Weights of a small encoder-decoder image transcriber.
Model: 40-pixel images, encoder arch convmixer, encoder norm batchnorm, encoder activation prelu, encoder patch size 2, encoder depths [12], encoder widths [384], decoder width 256, decoder layers 6, decoder activation silu.
Training: adamw at rate 0.00085, 4500 steps, batches of 256.
Rows from block 9 of the image encoder, named by matrix and row number. Each number is 500 + 25 x the weight over its row's rms, rounded and kept within 0 to 999. All counts start at 0. Numbers have three digits each. After the name is the row's rms in percent of the matrix's.
# pw: pointwise conv (encoder.blocks.9.pw.weight, 384x384x1x1), inputs 0-63
pw.8 091:485502520492491480545460553521520488526458489478513458518542443444468474507467495502499501532509483531469493474529481486470513499514486466470506449511493528546474501570487515477474466508517483
pw.9 101:481516488488476505400496495511477513493498515465551527532495574515492497474524485510493504503499507537479479484515513481531530510469512472510520473511518485498564508471495440483543501461483516
pw.10 093:443508483451477503480496483483480482494486500495529452488449466496483495513457511477506482519482458529525472494500496479509496487526473473481499494522487523498502493506483489454516475496440484
pw.11 106:485514478502478505487473422485507463519476491485480555488485481494474496495498482479474529473431495516500494470483472447505503452499470535490481476500444467502501480469503463475501539511510498
pw.12 096:505467467479548520520486468521480524501517522494514516468503477473498491473503470526471526474531504454478515465457496495511473494541491529500510496528467445525457459515540515508503485516514504
pw.13 101:484526507509526491555538491451530520473443472509496482472479483524513482481503516492520514501452461520492482461507527519471494506456498449480482499452480490512499507497505498553520531495487522
pw.14 094:470465484493458450491504480517459481508471470472513480521479525466523496524463522473505520480485458490487463496462453498470529463454491494485498470465511502488454540474488534524468514478501480
pw.15 107:499494495488507473524536501547496484501466475528506492518514505477489511486511511532443480503511502503509457483530506518513506494471505539532474484459481542513478461533542494520477518538497484
pw.16 110:487508505490474450483506480456506458493492463485489542527473489535458525472521523455495475475470496490506460507475490455469485493470498444469455552504500531516523479473459517489503539493512518
pw.17 103:508512516498523462482462495514479532479482462535452521502492487458475466484494532487511508504485483488473531501465509460488526478505519486461518470490478514485459504461503515482501482514527514
pw.18 098:545500497506458469524491542512525498498562513499526483517498479505485536554549546536509522519531530561495505525506546527527489471484496469494528554566511533476540501511482486498502471465496500
pw.19 106:525521529509491471479514510479534464531484453526468471490496557484444503524496522466518494505502472507500516524443452533479499502496466487497509516439481474481472441485580478514518509528537497
pw.20 091:516497526522511476497509552478482505485491484495447504470511503509503514484495524500492502518526519477514496497464472539478522528501496484499470440501485491475473503481514494504476505507508496
pw.21 104:524500530518510508503499516493510476498441487485500479473509513518448480499529512548503533500497471506441463490554481498462490539504470450522512533464484492452507495493533503465513500524490486
pw.22 100:427523509486503475426501496494475512544484514538464506501487496500501517506475451464523521480459499484494505459494516503495553514522482516504486493483477465501498481471510478520512527491508477
pw.23 093:534521518476498517499503505512479514440539504522527461498495543501494476509516493545505530479521530507484505482480503521524539514526515514475491513509515518558497535508529535482456511455488502
pw.24 092:514526469528472493507483505548509495508450473514514518519507473501486526481527526508486542479547443476494484479541482554479525534490505517514476508450530453487511523508548544489498486515493508
pw.25 096:508463541487488510486508510490509523476540543521486504492531493490445518534489502534469500506494527519529523529481461494505477488496476493487497500540502528468491498475501471489475477519500464
pw.26 111:482518476492527489484533494481460476466549493466510500503495479536472511501520500507559490463477498480475447479519528521510449500499471502497517503519501559431512498505477519504494512504478471
pw.27 116:461508530502475508490520485521510476496509534477512490455504456521519527441484505479512512519554478503543523523509469508492513481536454510487503536476517546490494506513420466460506508487488519
pw.28 096:501515507461482488519510524537518509503533504538542511480525446487513475499480531485503509489517469543513528509489484512537523501477499469459529461513494519517522507526499476544482511542527515
pw.29 103:492484472537477466503498527496502514476547453420511499495510512494543457478515529528442481491487537458500486495490510502489464524462507500498487449505488424506508493489528480507459532509485512
pw.30 106:524537490481485489508483489517543528454454476503486487495490492490518503511471533469524487561521475503437520546536480477509487493513486543480522471476509497491507505504455502492520514521438474
pw.31 107:513505487484525474509482513529483522503490515462485500471516484474503499475525512508490507526509510511463514468496466502482519518506523526485489522516489469484540503501504499533488511489496511
pw.32 096:439488479493439469460512457498455417518476462486448563537496474524514511476512534462492471436479493501473477520521513484442490477512488493495471503467475488545526499441496477500512545491475538
pw.33 100:522518495477542471480501523501466492516508507488461466483506501462500456491460444506492478498493495443498495497530498470463477461510498509474481485536534523518460476502484499507488463581469494
pw.34 101:504515493546501515474506504498485461547484499492450557489520532518507517531490499496478501519507508507540507525465561530520542477485486512511529534484512528513487487492523518490464522517498510
pw.35 092:533495510523474499495497521498500562496474507515501489505520498547533525509593508532470532481537487499493489522522537499522478527467519527518542525539513482529523520504516500497478501486461484
pw.36 099:510503501505449485475527510508478471496488481486588503544460489531485535522493475509500521481472476483475523486496519487479513514525482479519508497491483487484519531513523465536503491488477504
pw.37 095:485491477503533510529497441467472482512520487450500517533472517511502502536527503514508492477508574530525495514502529515528529503469547494520526514544531504476524520490518516495498482477488528
pw.38 110:474510533513493465482488490518513489538485493510538520556485502525481507540539491457498461520480515487463476535547515512494522524511475527482498519481533500503506539471523551516525534447490512
pw.39 100:455544482494530494494484494501537504497493491525525508484492510489538515509502512523533502497494485510506484502510486524481453454515472461496510482482484450538506507532526477534521486449558454
pw.40 107:501461487502473508506519476505524494487464498478505537523461575538488515490466498467480554491485495497481462493475495469501522500496493478499514489472541482466473550521540452501562491496464486
pw.41 102:468494517515496471486516498491479512458525511505497480468493479487478527524491453505490496522456498504527522500528511502514531479492481493539487476460531501466468435516454492471486526509481448
pw.42 098:517440475502486499524482511481535538505544513475495485515528452517491497491481485516519531489579528544477514492510457529524477508486513554466533461570487529514515505493500477464496510506484478
pw.43 092:499529504480511534552516508565481539483479515474480530516538467466505502501505482513527496506543495497501505500466479525520533548506513526497483515445491482516515480482509532493467500530504509
pw.44 104:494478491501511488478476481491477526508506499480474514480484486440473467422483489498491440483468509436498500484495496487526465471485503477488527479528510488518480460489485524469501472536520499
pw.45 091:477478499479462482543507485508499566488468489483515462482498466498486504515488507482489508489534494517482469499515527457504513530516484540501487485464499475538527538506502561456498482466492498
pw.46 094:480515492520555455501497516506511541509500449506490489529489524514513498541526491503482495474473500524541507496463526499457439500492479498549491502490436502444491496535544508483493491457510495
pw.47 099:512510504476531497503470505491511510519491526499488516484497492466468531502483497495515467483493482515467530487474489485516528538491519479515522513474530510504465484522479526523467465553476481
pw.48 093:523490466531492496513483484494492527490512528474514464504517459497518554529557454534490516500564513514493461530498507543530539473486537517467513463504452492514524523506498537500474468491486443
pw.49 106:487485496542515508471508507507522512542458498492494488483485522490514547515477466475426534524472509489459472494519475530520462490485495485542510486472439478500474492502482498475532477477495497
pw.50 094:465486498474479538471469481484469485496499507467489505508434480489480487524456482479497502504448469516508488523493504484452522487545522500479506473499509522508459508484464481506514504506465495
pw.51 097:526466464439505499520500508509472472465514515512460472471472519438501467463491496507483477529494491446498493470521476493521528496468477530487490506496494489496503523486496472500530488548490505
pw.52 094:478475491511494466495530498485494487552481499511512492520515493472521517486508527532517435491448523528560508513502479532513523521490484498488472508531488478508453492500495544502461499483543502
pw.53 098:526461466501502499513479468525521550506489447498490517495520511497528481531531516520479480499524547540493489526483516533527515479488509527507520567513470515527525499468500528493477472496477501
pw.54 098:468469517479510543502472484550518502489512493480540513484479465551521528534462507507503502534466505479510524541533502499484515513497490515490487501489475514467493527486525518479483502481510521
pw.55 107:487464467457517502498491529486514520460518524479489479450481478456513498478527486515480481489511505475495514459479437457520525489506507480504502544499537501506477499485501503500490483537494462
pw.56 102:490514467495503458492495527437512478464510495475558468564516524499524500488508512504502528466529471489496473525537518470516485520515516499486550502527467501438524502516475480524496503495444477
pw.57 106:517483504510497500478470510471466494507487503465489492469458511469484470489515473491500451453482480487498490481500487465516498470487502474492510471510527473465495458520484504453457443528533522
pw.58 112:517501546525526494509511497520449548495472492497509487454521480465471508537557530528476486477523516535537485457471513532505499480506495516539491490515500535529483514519464487488496513487520484
pw.59 101:530458449468467521521493486496493541507436494492473495533486494495507491559504512524481510494579461456518518487487517504482487519501557533506505503485445492501515527568475516457496519507539481
pw.60 105:489519508515506461521550472503463511537503502507468492521539451488498504497489480516499499465505514519506492504519517541482494520496495493499506515472482511510439521497460486470509487541524500
pw.61 093:491518507510544491497486475511475522559483514491493520471510521485498491495547510559498497533510455494428515506513528503495510511501533461532496520504510470502504504498502512471485510482519483
pw.62 094:524522467510517512521451502521519479518475500498524509499523491453483513523556527553507498477564521540536497487500528561544468541495519523520527542481475456515530502551474471473484508472511490
pw.63 112:512510530506439543492508478525500537505498509487456542531513557486509493531501524486491466468472544522480526553474494506469510483517469549486551521509519501464478499499547535556503457507482501
pw.64 088:480454516491544499493500480479507499498456521490512503488503507461482478500516512490506530494510515505532523477509506540478520473529505516533479504499491501542495493530452527494498533534491489
pw.65 097:521514549509498455489485471486511528501463509535555500546468462484498489461503496507497529492502501454492479513505473482517471548491529507480494527494511466492503481517531480544514463457477474
pw.66 103:460534490479494476470524488511493505507504479493487496495470471505478463440475514487519482510481474466471476491503478486496526528482496513415492516487514524505538468455522524514487519488510534
pw.67 102:496527508461466542489507488474506511485520532413518478487503521502471475521511486489532485540502502518471502514532497487496511468470498480481459514512495530523488500518493515526537521509481471
pw.68 095:450476503514458508469511496539504500491458509502448510533486499501486504506493493480448490496484478508494518484479505465495506469486489525477491509508500520505537490466480456486516517499481538
pw.69 098:497525513514502515505500501500479496532475518524531494502492547516523529505494471508518486469493504485535512490500466479540505522499478525501480517552511516479513517473506516506508505457462476
pw.70 100:457514507491469549484459518481463500529479500511475517479478484441507486545501464482497511486441482475468489469484463451498539482490487506516480464486548452524460479493501483519513510488482506
pw.71 107:488494490465491472444517500532526468495501474501509508506479544493529507450514526500502489457485489498483497485498502495509502530486497516475487496491458493508471498486509496508450479518480475
pw.72 109:513508506507464507473493495529497452531465514501525496521484483531469500518480527487537481512540489543442491546518495516509482484507513538467490485495492526498541509489507506486527537485522488
pw.73 102:496485489507539487503472513527449510477507486461470537537533511498510520525488458506499496470486503451469465514496454523514475475468472569497516509448498516478481491544519549522533506476485489
pw.74 096:507502492466497499505490479507526479524482506459497514490528489523474490521502514518524460494544486512452512486542466521490510464475524508502503447476498510497491470523495481488522531493474517
pw.75 102:491461538499468464511499520506520467453470523476515485538492505524470512502525499497508488542451511529463484526508503474513483510516504458522533518524511455501573494504481476489512524515452514
pw.76 095:475485511505445452491550467494486526505482461503542512458516488492515479451493521499459482483480460476518485533551499496489463514502520490466504494522533537534497495491473477482462479458513514
pw.77 102:489480522485481462467473518494475530498513509502521530504520469510507519508502520474457474505484456494522512517492472494526499487497514506538450517484517464511468539514491504534541500464531518
pw.78 093:461496504495468482497509428494498465481479522523503531534484505505500475483507521466495477505459514547489498493513477532467460505475466500499488524483519508485516500449487460525464488455503539
pw.79 101:536488494546457471520525500510467519509524520479522512467555472490559511499512481497496504478499483490506510532501452553477514502513520539556497507506477494520520489496475515514477498526496476
pw.80 092:494466502535531562513513505477484511495477487544506499474544494544460514544526537521476513502541503536515506508512493492515523496502528522521530539460514493519542517495534495484505522529527489
pw.81 096:516488472498468493463497501479509496521461546501518455480446527502520507528480478500498519516436475521506478508515489476502494511518450476497527476480522512494498521491500498508519493507466486
pw.82 096:459492468493511503421471531477520533510541493486497419506497516495473524517481509522500541530463512527539499500480546473497503513521500526472460517510462497465512516488512484491512505492518513
pw.83 107:508505482493439504455477531481496533464453501503541510528514536494517478481489550514465475524474449470472528470565460525488533472474491549530497484442488451513501478529480527505543507508448511
pw.84 094:446508476473495507497549496498502501536511500494556478501486484493531488480542516488490509523491515504485491493504525481474475516527496481526484472530532511496558507498484483510526508527499487
pw.85 096:470540525505473488504538473513494456501499461494541480499450472574516514488527467497525565515479478480514496489506474486476461514513509467528469489534493503502532497517468471482496500507486478
pw.86 100:476480468492490490493495495481477495482515507508494509457467494443461458491471486483503499499478478510485480469490470457500504464481509478499459491520477526545495469497503453451454473539509518
pw.87 096:419499492523486479505527485520486485550491481464462556509437508515504483532494536461518438494474517511490492535499510528469493541476501514477476483489507471494516489494496500500502523493522555
pw.88 105:459470481475479446457489461503499498495541526506515462506431471500514517520505488461536474522449505507485494495490536483494509496503494471480506494496495529523495503486480498459524505437464489
pw.89 106:472492502533515522489537487523487504522501480484503503483529549495447504536494535493516494515467439546518480511516519516506486466494500534485515473472506479500480483516484466470528494527480510
pw.90 097:466492484529503480464507490484457476496461507516483511479446484469520511494519511454488476485491480498498488450511453487445487531501478507488464555520487549512496450497478506497477473507538512
pw.91 104:474479468494521456527489506485488492502549482475546490548481529462481499521537498563452506476525572507510489465466513504491496493495501450512483526537514540480514465503492459493478518495531512
pw.92 111:494446498448498473521460528487457487495488510493450504474461542415483462465499502473500477485500467464499474485484472450498518473507498509496531487516501489460483475510496508504525442542509476
pw.93 100:505495476495493476545476500477539509501482494487476456484500483508486444513524519522484482522477505487451472467457508487491419527495472458494471507520492494507439490489491492495519478518489509
pw.94 106:561490532488504473502480514479508480523521523472500538506518528436463502529487534522526500544547500500458498469525505518452490513490537518489512453469495546467523496472479518510533500505525470
pw.95 095:491524505506531516509494457518527476545521491525511498487490501524516498518486498474468500493486504500522560496463495528469492479491480494512502484524497484514510478476511491512501511477518499
pw.96 107:532514527500474459481487542547544477519515476490473494473520530491490545509477578485519472549497495516547486512493506530508511521482449489523457482484508535531456495566469501545481507503543473
pw.97 108:478481514507486489482534481473522468490472474494477475490475497494491468491485473458487470514480494525500447488506504475475496485495477495472456485514502506501505492487459481493472526492487499
pw.98 102:439448465519506492494495472516511506495561523505478506482508514493501488466494503495470510499476556473507512517486514505450511497502506464486481467511493453504491476499506489521512528515442502
pw.99 101:551517488534498465526514498471493487507503502495508527504464502529498500559511504518514527537488499480512480500508477467477545484508485482513507490554508522482555487488476473491509577473464522
pw.100 099:508466450485493467492496498535475490461496532505537459504483517509486515502538498546525506481496513518500518512502564485528520516488495550460526506542497494495553549526481507474472492481470464
pw.101 099:523501500461507499469524486495506482496497512500550471524460535508486514518505510478492521531513472491508485513515510528481510532498465490498499478516528472503522484488501432499503539490508485
pw.102 099:505510510485506509545499535495504530523438492490508485508528485490510544555491508531501533484520466481495521489500486496501564516502547558495494503478494516514505492485504513472477522511499494
pw.103 119:486490482485558482496498502526480513472507512524504478486479485470523492463471523476504506502475514471495517473499530476478493502486476490488492459549527493523472480536531521495491517499497512
pw.104 102:450512548491487527466492507484501497524560499522461494475504495491473505512541521485494488480516480476514496484514528460467500515488503493463489482499489587520480485515515461515455513479542505
pw.105 091:443528532457527479497541496498503500544513474498463468526496523512554513489501488473524444484511524458509516506487518496520469459524484476492499480521455479546489442530557478508495441539500479
pw.106 104:486492494490541506536477499493516469543523489498485546509552506503497504491471511506518466525484498497519509508485506484506467441496476469542497524476524468495484512469499504522525509509494500
pw.107 094:479488509508514485513503502480550484505486525479546512524467546481522482491507488467469446465485501509470478464473511483510496507515489488491486470484494490519513456481554448488531527486487472
pw.108 104:487502473467494485454493512520505514482502463468479482478504479513490518478494497483498475469493501476475477451480478485491506448517474508520477501503474523520508457517507503491469531533551475
pw.109 110:507488441441458473527487528483461498474510525475513488521461511480492535527495520533477493504463492498537485502534470505560468500497506505444500521511474503495500530510478514453503486512465498
pw.110 098:491492481477496469478491522522509482488460545498516487485482486485512495523466480503478512506464495511473495532538482486554492458475474526481493468524541495491506475501528495495516497500511507
pw.111 093:457490526521489476534486470473470497480538491487522459496542474552511490519522504521479543501497501530501496526503542521505489491492460489468500481544445508482512504496509484522470484509497480
pw.112 098:507490495512474522525494470485503528547476499488490521495545540488472455588507489508500495485535514543484528512513487523506534468478538538496523536531512496468525507523491512488493526496458498
pw.113 109:515474495464508493464500465501478523533473509486477510475516507498444532501519506492503514501495431512471482476528497518531500506507502485504485519450473557500520503487473492477479489521451524
pw.114 099:531473510473438521488516517516471507535514522493483494479529486545474525454507470472479507515520469499502483480477490514492524493524517499505537476526476439466475521499517506510513508491556511
pw.115 097:486507499469504481496476514532501468506465500462505469492470488473496467483513450472531518499509478467507525515518492476521508518534498474512490477485472496470504535505449496495471476488481508
pw.116 104:530471512478493466501475496497523531552485482535472492475500491483514499523486503510489497453529460473514473468481437505521484496486484516505528513472470525505474485461534544499498487499558503
pw.117 103:536479526507499486509508501527460520504476517481462500496533486503428533512528496543472508480479458473486479486510521536521515479509503525479488502463489536463492481485481491503481487522513537
pw.118 100:472530519525479522470496502524488504496521471495469455478483465530536507519500491496431547456446483466517499510552481530503499482479486468519511488483452560475520490512513500505495504510491524
pw.119 103:486486524477454533517479458494518538524505483492442506482521511480489507485473505492491432468531561527489481519516529448458491505506497500509510536483533535511507506448523549524502487523526512
pw.120 094:568478439465502525515496537497512542497446513464493478502507501506496509538589519509473482460458483506528455473525470474499519504509524485482506518481544481496500548497520487458504471514477487
pw.121 098:499493481486517532482521485486444515485485501541497467452551496502531521464492472490459527532495451472537502507493469467559494477520491513557480481500478500514493484548477494482499503494522501
pw.122 103:485493483520472484460486480461489517479503487522514469484503490500495510483465493492449522495468507481547519504473481453487507499495461485506546494484456504479496483520535506490519489493469512
pw.123 093:463459522483505527479533489522511472529472479492479517528537491524488474528504505517459467489538516508435488515504476486459468502518521489508530475484502481479479467495515476495514495430458494
pw.124 102:489524478467518511512503492484533522491530523485522514541493487496514514503485468478512501497463547486496524514484560500480498510533486461547506473539549507504515499532501522477454527508505548
pw.125 105:460484490499501493447476532503484530475535504512498479485458512483523566524492489502493507497503502473540510503530509513491507441499505507511467507513470533490453521477499524511469471505512487
pw.126 097:474497498502472515458514502466515507524532524485586470522469516531505545516487427514520527497499518479494514479501535465476455499533511484511530488541547520502534493495472494495509506494484494
pw.127 094:469505486478513484498459479473501524513498490500479461460524481482504544512486522529528477510512522508497453535485477475478466497504472528477506514544480465486501492462487481494462489506493491
pw.128 095:516556479542463458500461516505544488500478529525470537520506511495479490493460538480514484461475481520483521500516472530504508474467495511464484499533543438563496495539491534492524542457490478
pw.129 092:577476485499503498499534500489498485513500490438474453542488475483493515568596526588484519493546504530494499465498526528501520500524533501528510524517511466484528486491477473470469531486461518
pw.130 097:434528486475518473483482501500497515539519547500501474519405505495487520520428467460493487498487495507511500475517510526485533451473480462551488522511542498477494516521507506491538510466490536
pw.131 103:511538512495503523483501486539489522528513461483489495516505521485540522514491480526486477494532504468467525480474478487532493507494530509507474491497502540529477478529488464520523488472473512
pw.132 108:522515488439499495475477541479542502468494498478499456478526534536523481510472463535476448499465506460511508537501451546541502505535512528509530513469495472508505488521491534539477491497496456
pw.133 096:498534517463549483530537482470496509514466507490495499468545505496523466479519441474529503467496512470499454529451529551515463509507502521510495477506453466478458483506533509511479492524453486
pw.134 112:525475520480445532492461504513486513469456485550537502492498478509511550472478500473544510474501478467501475474543487491504558496533505490499484500505541489496502508475463468471498471523525459
pw.135 098:495477499479470523533522504470514491537525492478484485503538464533498509522509507505483517490490476495496515517504504514483454485509455490469490474475472460503502508508513450498467498511469476
pw.136 094:490478442498501473512504538450498516536534517520475484534542510481538482498529521552510544503504557495532506498530511525518488507499528456508501531552500513496547463469499527457499471497510452
pw.137 104:469476544506492521490497509476515512470508544493538500487502480492484534527496514517489486480443530534523492531520483490508503491516522478507528530535501500472513527514484512507509509465472453
pw.138 103:535474492499514489547517489503509500519418496502506474533482482493520496519553554509503495469527442459467458481477536471494517497505530497465518485507467517484532554506497526523446545483462528
pw.139 106:509457461489485495510524479513519479505479495492458493468479513481522476461495484536515470526518466508513500474489467514493488508494512462509517502500468520532478456476515515490475503525494464
pw.140 104:470483490460469501481500500486502504497462462492500499506500503513514477480507490484465487508451478527502474531538511506509515536487491471515517516510526454464501520495505458488484541473418496
pw.141 095:518471491484531492490494507488498522483559526483479514507489522527505454492539490487450509514504560513506539504505527460466515492456507508491477553531481474517536502508510512503446539469491505
pw.142 097:521456487502484503494494499485523511525484514466496524537538442514459488484495535504509524456523446484499538531459512483499486475520508472504501482480492500489528516518499488488483521495501526
pw.143 098:545490440432514461522497535522463492458431513492487479495524495507488515509483494526500487488508508470490487475504530509490530482486469505468534512452488499518477451491483524489496466515501505
pw.144 103:507521519497495476512488486469492531479488506452519492527512532540479483550564480529494512475520520481501490460546480507511500469454526496463469554516525521464510500453496491496474554494467522
pw.145 088:533482481494468480526506473479456536521483522492527502511507505454547525502521500577511484493523481503537438462495459528517527494447574540492516497518500537562476483518551536514479503518504489
pw.146 109:488464480467459515473492465475495484522457458507462504507481516494477491469488481495482507484454503505512511478463467476460509486500493479545475485498535513511472476477496504466539515520473488
pw.147 096:482497501524500512493534457507481495484473510483475512495492476519486500460519515482450497451498498492515475451530462502470501496447482471533489479499550527476518461466467460442489508494522519
pw.148 091:533478505497493533456508490512510498501520478476482491490545468506491472480510514488518525500488515515495523492452536523509489516474467479487529501508471533472480491465544489485461518456509509
pw.149 105:561518477474483475587459540467495508473480489537489492483520522511523494521559467527511473483552480500451440471467498485530509507526525576511470519488516521503496504513501548506505456523479529
pw.150 106:463519497465460478467503510496467464463496461489515479471473508515492475533472532451538502524432506523489509486511542518491489477436483491469499520517478549480461513491492505505488515482454447
pw.151 099:504452489489511491545494508433481483495548501489521488510497469504476509466499429515475559536537492477483514466521488478522483530514512506529503497507493468450503480456530498505487457528439455
pw.152 098:513495486467488500489473518516484513515504498493465500518503522481468437530541498534496460495507509506475467540455546523469509524471491498512451519529478482493502462502509454517491502494496550
pw.153 096:515481478473462513518479518530511466498451471478504489520457497515492486510527524474499510513491476521450466541516501485484488446459532504539505457481483471534574498479457441516550518475479488
pw.154 101:505509470485487491507505501498500510486500528487509459525498551482491501451531534507484490515496490521451483460517515504500445496527487467457493500516465552531512503486541497522479474558495504
pw.155 101:526489530543475504489486511490497463478527470466469498511541496482514483495492487496456548514531478457503524516502459505526476514510516527469509510492437448522539503499527461500482497487525460
pw.156 105:492496494456530494514468465485543497485558515536512474515478493536532550481509529507527483442487503489475514502491472455473471505514509498489527481537537511493486514477476522523455474508516502
pw.157 111:486517482513535497508477462537491514522511490499506489513494416522504494472464523541513511496513498464508530541523498455491536471454475492503530439491480512521508512516487468517507507501506521
pw.158 099:493493506507514452472511523530529505537491481500510488463508498480483483515495498498490470491498516526514463507516537531529485476498533479554462505465478486466529469530482523487505491450471490
pw.159 102:457504521477476492547466556449461534480457518504479480494482480500522485437533493492506459529503486452483482486498472449451475464471484495490495481490528518497471478500458460449507504541483510
pw.160 098:475496474502499502487509458514478534441487523509517475516481518528471529518487460463485526504480452521471492532499516522533497539501461495468512469528502526495519519519501497510524489493498509
pw.161 105:534457524530503494502480489534524501507528510484488520482531508482466506525532521516473504540530515527513507505485476524515496511531516569495542534453468516499489474499502529460532507497485500
pw.162 100:502491496528509509520460489494530518512501482518495508512501484515505500505521526534481477483500544520503511526527559549484474525496486468438458502550477495476507472473488506549509495485438480
pw.163 091:484487474476545473503489472471510523467489531468487488449503475519465493520465540483519485502518489520502480479505516513514493457524495518505535548502492577497483496506486502469512457502497538
pw.164 102:513513474469473487525481473496466502432515529492529479543497501580525496503519486518516495528510513509492509508529513504520494487537514503515465495489493509491547515534520486481474459507457404
pw.165 099:535507463473480483513507532505526489499503511476513501516519473533497508492556554554534498535481483543521488537534510504500476463458517543495517514508504525540538522487499538528481515522486524
pw.166 109:458512483507507500481534471482499464516537483495495502505483506514480511484537473468461503455484537532506554498470550483477520458535488461504485471541526471473497474472513476514509565514495521
pw.167 100:509501468526530499522496507520468515480480509496530471540491514516480493481522486507479519499526478489539498463527543496536546536469545510507487492476534513521519500508524532461458475539494503
pw.168 097:519493463485522487496487527526527506527505468505512511482500527511515510456529521507497484537521509506503517525494518529488479478479477508540471479537479482524508478475523516521522529510523521
pw.169 107:489513495473478482496469467517514479510522517516511494455532467490546464454470528486521526506509503460494530514510526493496493504512551505511491447480502481488504490518456517499493522512501478
pw.170 101:467517507570497527489455461478463481519514494451476513524462480526514470484541457481491492492481503514516502486515514480468481537489508526481491499501499503526517524482477470519483528472532538
pw.171 094:513519510478530505500510511479489540465515558495522479512450486537545493477484538460497491488466526500525497496524517480484510532477508466464502519493469453506463511542482515497482487463510514
pw.172 100:537468528468491470502488489510515490482480479454506482509554494482526478530505488522505481497507495482496488527539467491444472492457469498508509457497503536528517484517468505492493516486481511
pw.173 096:489465462506554491481522514502460496478538548497546470478504472483495489484474506468477518511515529519541509492538556488554499484531498440543488480540520516487499493508515495525511525509505514
pw.174 094:501532510465476473450437457460510496470474476522508476496443506460526477511510496469458483485470489469443507487502495514471471499470484481484491458495498502490489484479499462456510503489447508
pw.175 094:474523492483507481461486508514499513543532492514491490485481441506474501476496483501536537524507475462491540489506483493509471527507475526448521509486442523498464504505453498479520472485472474
pw.176 102:510505485484509486499526512524466505487508518483540501469493513489478454465478519498470466537507494473489513502574497455527511524538508502471504499508504493512506488501532503527507458560468498
pw.177 101:469529485490540502468518514468482513496505513516522515537466573481498493514478491492477469527471490536518548468486498483494539530491452481497454487502531505497493485536524488525532507462512456
pw.178 103:508492468467473497494513540479536467543510493470519491534491505500498489520531508511486490510473469531461480463541518484473517471471514472498498484486486506468498533452500486498498493485500522
pw.179 091:491473510499511448483519515456492527484430513483461487463500493465509505476486489506494529483484492487509512476516489501529498451500482489539527485490501521488463504538488499440457477520515493
pw.180 101:465502488558492471506516486499473492498460501499470494520490517477457477460488484504435503481509501495482509517515458487510527493431474532532463534492498492491448473511485498478538498481479566
pw.181 097:503502502475529472515474510521451528502472511473466502479479475444489493471497543504536496511508470460473535498542454524521502523545537564520474457484490513530530495450504521497520486545482520
pw.182 089:525483514475567524542472498524483528542451507503506521520497437510509452478472551530498507515489469502450465495486517501470495539506489457514490476458527522548525486498437502502514509474517537
pw.183 101:515482497515507505519498527507503477519475493494458492484531492495471472487532531519531527520489497516513471506436523512415476486443509522490499492494484490509493467522444483466477513501504516
pw.184 099:502521490513526561458527470509498461500514509528493522484533506521497477466488522465494474478495504483504503513481473456548475554494488502514444490477492526511507474536544467504534524516481496
pw.185 099:502521497505480488458507503475466497483477465468516504453499472458485519450434493469487504527472472480497498466506492484484495487498459532490503466458538552479522470493502517471486539509514483
pw.186 102:492507508496553468517488511497505486495466520492510528507465478518523472477535513482527508505512480523488524519485512473458490481493464473499484462493513510503497486541503493518504524480437504
pw.187 105:507513486466529498470510496497514494500503534509543510483477508523497511496440470508506476543458436482473470478527531472499494502472495509506472480467509518481513502517551495471518500484471516
pw.188 106:499500457553518510510470453523518485521483465511511543490503531549511487470533541489504454486471478462471475531511512456526499508486488486481487507493503473516516525493499522506473493455476499
pw.189 092:541490493488464485531503518521531484506480492484464491488525517503473468507550524531500539520536499498472488490495538490524505538453531483497530472485464503516556480502486508477496496512479472
pw.190 107:542474511497485513517465522526508564476493505474485522544519513486474481486511474531471507484537524533526496527527510503514481491471506554473526522480509516465514517521492528473497490452433537
pw.191 100:458531514536492515479496494509539515491509498487447473510536500490483527493437461489515516480480528512475521518469471506495466508497532527517509509532472492505490515510507530490480466476507521
pw.192 099:489532454502458477457500506495554489504518496466527494509401503529448495525442492461499510494467496496487490497517526514494501488489482507468480488491468502508527532473455475551516481462485469
pw.193 100:473478515497478518506526499460471483469527488499512534493525495529473489464507483483499495479502544499521507526480474546505496491553523476481524501460513491482483487497487480491501489512514517
pw.194 098:525528491471515496506540490481431480498545527464493505527483551514509493475499463502480460465534512471474482470497479476510487505517461499517523472498477533546448485485556523545466473493480459
pw.195 090:517496493517468500521522527493452484543486489487498456494577499449504534497517467504509497480492493505482503510455542516507512489478544558542524500472482506531511511525522473480466533515455510
pw.196 111:528554545513497528487486484518501526441505499503511499519519538494482499539505541494502488471502506510501524507463514516470479481508507471503506508498521534486523515459511507495527560516536507
pw.197 098:529493506476476509518506488496473508481505493506547448513487493526483487522472488500500503484502480471520502466501515508469455529524482493480490501544520495487525538513512471525512528562479458
pw.198 095:467515490506529455514518506518479489475470510512491501490508505524452490496488539536538496524503480493486481476490494523502472518498520471501523497457493499484478491499517501484520484515454503
pw.199 099:506498513523528475518470522519478488508456485523516496484483492487494509507491492505452469494517516472539515478478470514496482490461494489498499481569513500471507501497469489428503484523508479
pw.200 094:512497495503474465514518527539509491467505509523487512499529481473498501520503523526454503503505494484506485510511489548463509459506522518498502504500478529493509514509435536496484484525514473
pw.201 102:504514489511470498467541478470497479511495509488474480479508549494472530462511480485474458517481510486497485474499512516510464482464475512509507505481510534561434480520517484465504477504511494